From a checkpoint of a small contrastive image-text model.
Model: encoder width 320, text encoder width 256.
Training: adamw at rate 0.0015, 6500 steps, batches of 256.
Data: 145000 training examples, 11.5 epochs.
Rows from block 4 of the image encoder of a small contrastive image-text model, named by matrix and row number. Rows with one number belong to one neuron. Each number is 128 + 32 x the weight over its row's rms, rounded and kept within 0 to 255. All counts start at 0. Numbers have three digits each.
After each neuron's rows are labels from the 100 images, of 14848, where the neuron reaches its highest value: "peak on" is the class under the peak. Only what is clearly more common there than usual is listed. The data: rendered rooms with furniture.
# fc1: MLP up (encoder.blocks.4.mlp.fc1.weight, 960x320), inputs 107-213
# fc2: MLP down (encoder.blocks.4.mlp.fc2.weight, 320x960, transposed), outputs 107-213

fc1.763:187097076116153148182133162095163089180116162111140101107160100122122072127128149114104114116111175174103113108193112127128090119143092177082146149163134108065169114158112193109125112144208110128113133099154120157122144165111142173093160202154200053194108157199142092121139090151179090127167107153132127106158081122170153
fc2.763:108151159186105139139134106135142089194116123074172088203089117132069144151137137140182112028102085113164142111098145145138145084147136108155147126151111132153183058168095127092167184133166109089153180114178119152064139119135134163113156142131118141087069098130161127125152137144116110118132178161187156093104170148164131
peak on: ceiling

fc1.684:124175105113131115089148110126133206107147158133116127093152095167115153145065159103121149119106118126115175094143123122121100160067114150109160106165136126141080173193087155085169105119142138135082152095116142124110110090101164115126167161140129167143142144110167133128128101180136115123135168107152174143178141112055123
fc2.684:132108156154108115151120120115113116154147122182182063142050080159185138150131159140174127057059139161117111107150053150148126104163084112124138131139152079151081108139175180073147143143115107087139129184128158085134119108169151166106146147076149142144091116120150135227147141170140112090152172172119193104118148176148193
peak on: window

fc1.176:132110088120129100115087134128172151075104162149128099118071128118200104085097159080101069067153112175072155133196158094062086168148143152067113168118099094111169084171136154149155105105143128163135107095154092124123171144126132135150155139201162102161085134134068102118044118090136114124121105179127157125131127097130175
fc2.176:094119118135138114129139137123131132111102146095098098092108233122043113115131128108133123152206195121111186175142121121076119200144138136175120055133095183138156122161116144113160143147150143109119121110046135042081172125143160131129188206108147123172082155130064165130149146110107160149096138093149153103169125107134106
peak on: sofa; barrel

fc1.585:093029184147135146102149137134129152122209140159128114127067118109142123144115178105097115132128108155109133122100116105107134112196155125077103113124118104187079095151066105156153127153156109158117141101142096180119142092181137093151146129146117114135127066114145106155081141112140132139071084150166110137157140062096134
fc2.585:087110150116136140169138117136137115177136081111174145149186164116203170180165125160148133126132096150117068053081093163188173092072132147132141158157142131143128108080106125069174156131098124120117138090115132125142141095150149037125079091117169142056141120125156182130191132138142105142201146143135170098073147154151091
peak on: ceiling

fc1.366:094022163149136126132136131099119124143086116097089116169110076129147097160161176131169119153134111100124150155112158113133161114130094172118146105128090121091141131136121095145082115117125141163091109094186071142109124139163137130158136140169098200154113110116136061101115032141179127106107080108170107168131154083138134
fc2.366:127123159185079163138112114168097141143152079107118116173128136136109125147168123134169184147081096095166124132056099139148163079055151130134111086173134128181098148162168125089132183163149121109131133163107151072133124112160120096176153140122092143157135144096157130131105147179151113113165147117135090081123147187167086
peak on: floor

fc1.154:173143084092184126145141171192163156088111138110125130084175141165164148136052144126143081111163159135084134149174121104100131089080174121153092155149075154116111146147099166142124097096140164148110151093194132160134172117066126148165171130160136069188131110126140129123151118169154071174134111178159109123156110119147133
fc2.154:160121170168163152134108153131107161142114114175128113143172181120061102128139157115141144117103099103142096066045138130130120110153084094072160057159134119155090074181151181161097155110077124101114117099143108153042132101114101132118140151141155103166109137152157146146146134105150124135169139050159096158047117186113177
peak on: floor

fc1.760:102105090139137107176106114100125184122114179122069124144080149172105134129094143135094160125146137131096136138143090129127032149118168157110084084090106130141074179163134081106131078101145109150088136098132105186126128133128146148129116226172178100130118118155097148080147074094175155122117113184100147144158112125108128
fc2.760:194150125094220126118142197123128113062133143104121137143146155110126123136132126131102120089110124134105131169157116129105107076179155133142118139113184147104163080163120125145136104126165104106121138089073109030172093127100124130108134136155132117180127102103093149115136179080098130126087115131123129145130123124110114
peak on: barrel

fc1.233:150120120074125139121045144156134166146117141085109125150132120140206077146124167068171166100120113122137127166148159093085111141177110132119124113134117136155131113167090127123159116109126074131055130084102119137160144121158187184187156145144134160179141129130074066147098020138130177134024127072159117115144136160152128
fc2.233:095155114164066106167149162106139142139103078107121143127113120144153075079151104134159123123114074098118112120094107134100216105149111162137131112111105121189064135135138115043139176141151105140107147094120096123118112145152131129153150157153117161136152099085106131140108137109150129142098135164131072091125168123155122
peak on: window

fc1.44:139125110116133111125156159159169144087161161068140075059101144133111215089096150107104094103130132124150172133127171100098104083124206129139146176086138148124152124120128122150101102016206064168161141125157149114131158114126095088143130115189119103151097071120097142123145149165119047142110140174136169074118127134095111
fc2.44:163101128127094130127070095141131124144134162111119120151182185113074132171139119128123095146152150139131116109197134186123103153143131139140130079122161255147125116104116139154121166109021132104104162127064109102071130089116158135116071113137136108089157136100184140109174110139113151186120126046104161153152140122109126
peak on: sofa

fc1.265:098144093104101115158094075146104156064145143117098157121125149129105123084093140161114143158136132127126141193094147117097126138144153116108117109098113143149069116110093111144151136123142141132048150092151121147147136127128112097171120121118097114118142136164117109113154131120116112034109145156070124148147168122047168
fc2.265:115128122171146119128099143146133087192154152134122140123147171172062167157101092134159101090120178150105122113094134143166107084144114143113133131192137162188170116115162102140106116163053151060140139124030212120097127140142151154131081155083136139106137100154111118156113128151109124072129150067152185163137159116124083
peak on: arch

fc1.453:099131128081112082075104124124130152093165161203130157157127149098154124142108137097154132142176108112112154164180086149161106146137148129105139127151148131154100147172073182123166160129151150119115150090112138101041125068080124098146180170123127149152147134099199108124089118139094156116166133126140154138144136097104128
fc2.453:096155093160116138136142091135095089141177114177149181127156124139138150122099096114113159131255100113120100093097066090174075113066104115182150149108135110131079144107154134120160111152096141174137139129138126137176087161124115114118118086109111110089132151118113101087172148083111111094153139069139134099130135178103121
peak on: lamp

fc1.322:138151105121105132093127160139136178138183161162129164106101131152159151078083148118133112027107141137133100131097124142093056139110160108072133161141127106109181146185107173095144113148163139081174127122116104132183116162164101146114141167186159086195153131140094126105103184122137106138103152187141165163151130141144140
fc2.322:178125099105096124102113117118117127118092172214145110115133151121126123157119201088154175091150157109145181169202112077137114095146170146089116059127192122127109097165142208152151131098142076148083109066139159110126083156125158202125131132192166106154065046094101142166140110133157170168141128193130120165164109145144169
peak on: sofa

fc1.301:181122093126144090060165113020131181051123141119108072160138111055157105140118135059104185153114162147133113201098101150099122171093144194173121145133065133037138120185142156139112118115179165126159093107091096123150148170148127096077134158135125075168133181141106141091156117145157112187108161103139111111139109090147111
fc2.301:114162157120174126128120176131123075157051097078131129129090161123140162135150050156133153038045115116105180126077174135129122173101122112171131150103124097076169170167132142209091131145148133092132035099127156064120072159112133147123137148147070124150178134146090133131100092130147122129081094243181141073163074134097069
peak on: ceiling

fc1.200:140072074120154126091140167147167148094131144116131157060110149118198154167113067131163110102115198113123183167170129151144122129131139181146130170122121132166126154160087205107154142071165133117092136077163062111097155122181124147124132142160131132148142101113146087117171132050110104070165098124095137069120125078092185
fc2.200:104142143091098097111136093114121121096167165138149213156160173117089163147052106140129200192181143074089128152141073177137093090133132130129135110137151115121076167089160128106132122100114176169145138123115140150134100117115126083165106084137154120079096138102133183103164150108082152145118144115107117146093139154084112
peak on: ceiling

fc1.720:163147134110118135162103107149192145110058151151114101112157125162141092149124162122126097099134125166136100131164135126130114109155144177114152159135156090165143152156111169138145129118153128078067138112127134164131136124096178096125145172143103116150201060114117137120135081063117116161085088170146112124168068097148159
fc2.720:072118161112116086179104144127098122105151164087144134091121094125157180145123158148100099111140088112132118116137182172129122032099094144162125168088126091154138063084123140081120137138150133125124121162131145163199190105127122121093097107093166085065087113220152158140129131151173109129084127150135099137117173127121091
peak on: ceiling

fc1.745:114127104124153133147137103049142152109122123142093121126126106112108150119145106130100130151121138157146132141117170134096063118143117182129108134161046142126148135156113235125135088118129118147119186135164104093137126159148189121095152175165162098162098125208093120109148113164187141096166185205149160138153135127100141
fc2.745:138060121123182112123131105125102130071169135125134116130122109111135094180121144126123098095128098110151127137174084129152137100102128120122143161142202128126158090077107113082135132134110122111143141116214101137141155079151078149113085060081140121080017127186172120104136128124126116066151105179139067092125159134127170
peak on: ceiling

fc1.19:100099086149101128109115124106128180107167116173130155153157090140085114086050140096119128076133198091146159147109091110096126112089141133182119082121047118130095145116102139083177084073131128073150160146136136110103152100168146095114211176136157122149115164168117123062176120108101093143135105119163109171179132077106167
fc2.19:111123187082150109136093152146106148110167112205130181137197153117092176149142151126097100147139113120095155140084071107142047058133087114117166110107165166128130157116110177113138140165092119116163159110102136169195148120115082156132075121165093108133135139131103147132139206095085131127113110117116108133093139122090149
peak on: window

fc1.650:108109120114111133122103124136167098141113115135067104124160158149109110132091128114129106081121150115142200136108122135105115111121160141107112091149174117142136146162075130121153078127139098098041147095107162108061133107161125151141189159121130104159111069120120164174132000122095136118083128144092165120195103144106148
fc2.650:120130165101098128157123144139135133089255081133133128142129117089085151139155168107069103121144151106096153120058136151119089122105098136125125099092132121191087106129157123038160158129142097123195255141134120122158157089140092119121115137129106129167123107141100122125159142112132153108090131113118100104120177099143117
peak on: window

fc1.549:166118133112136100176095123099130089127151154203093109092110119137177124144053144080109071102169121169143109161174087098130090077117144112071159109056089070146107133150145220082112138047186127139134108143161107132172129142054094133114164150115083084147160119157176133109123162142179133143122123165158172148118153141123167
fc2.549:109176199130143123121096146152130123179147115117160133108142086125078177197132131135145176089101094129060125124092128164106115095158113085136165106191115049150118129159152141132121129133158173100140131171108126169046093088113122064125112157065101161154133083136161147135165139149165139158111148173161149133101101142131091
peak on: floor

fc1.95:113099083133182129139131140086136190115102103104091039150116126116188120127165115101100084170148091083176123135138119112145117083102171124056161126147061066107147094133116112075107116092181147154145138113161126159134185189100145158146090157127102109143133076131097130065129093142109094115126160128181087089085179084114121
fc2.95:148137164147144132116116099110113055132123133118157139169095111192124090157123157147167098151135139141182134145165109092159142080185173119078168149155124113133171146099099120127117183066075117203118111161164153153144154136133118083134045044143032148102089084138157137145111115128133144108164155081129096126123121144110089
peak on: floor

fc1.477:138086115121164088153085167090127154140146085172104150106089114133197173082116109115129114127131157125103179161142219100163101109134192171068139188114120098136118125139127131111086050118102152180156118156170115117131161123141079138106137148121112131181101134122152104097101151146136155085141119097102136090144130099041154
fc2.477:152091109113107090086120105114110122094115159155074116140130103156155075138122163131127101141142154151155106181176138169109140031154121145135143164142183069135144102028127149126134099083108133106078135138096143166153169131144115052130058071112128123102101097112146168108174070130119138104168120143135127161126099156120152
peak on: floor

fc1.539:166108093130109071125116125112151187086127175079103086129144160141155124159077160095110138142096157133128146142161113159125104136089131134139145137160126152105102115163135135090119140134169108152099150056124139164098107136038164132134155176136114098162086121143082151129150118111127153185098169136142148103127136096114110
fc2.539:111121090130120076108122151087105105124161099065139160081066099153167074090100153174149138162109145120121082121153135178112142171086109131155124128119133112165092178096131100124137063066120156107080144178115153126170182123140119142102055117136162122080192112101123141122136130168071087203136128114129139072100122132087139
peak on: ceiling

fc1.581:144105124079119055132124159131164172094137197152146173111119129138125125121124122130141133117133160151128175176184101155109107118097144142090076154119158102079088143168111219094161143076170111079128123123145133099128088122160111153140175178142146162127136113110194117157113131199149186115176138167144134127164133103086176
fc2.581:127140137150035117121103142138124137137158157222130212183161126172081146166091068090142157146082112087136084095123085089124096049105125140126155088132156136153102121087163253125142120125172104150147093102095142127113116123111121119136120142108168135106187128063132139119126127097113119146118124112129102202081146160121255
peak on: arch

fc1.350:113170127116097137134113094091127152134124165088108164082130128128118156137104123145130096122160125125144218177140154144090117119082158114153150123128178124139094109130097172068159112059144108147069151130144163072137149120163130147107195149121121103191094047098111117089141030133124107099113143145168192108201157152094153
fc2.350:089135075126121117096156136078085114117209117161175045130071127116144144115147157091120125132067148091159118129096087150133115155171084120163117118132153105125118126086153146146179115110114117052170174151165123073163110101150123127082083104099135095107135165170116101155124249176111139102158159154088103141122125180103200
peak on: window

fc1.659:122112116087109085092132125125202199121114141208118112122106126143120124143104158111142176089139094120087155164148106144080098129141144127074161161138110106179095140180047131135174096089144094105074151101105133136136215098099144058054201161127118123147164130123152129113102108123041084160083143103110186152148170147137126
fc2.659:096154121129125136149160078107098132135097066093076172161132135108098161144115150108104150146073088134122126108158125103115131120072123129152144117110112193108095174129127046137125142129127193087156123132077077138095225155114093153152120137051118135134185137154130105117138132104155159137112136110129111132108133132131077
peak on: lamp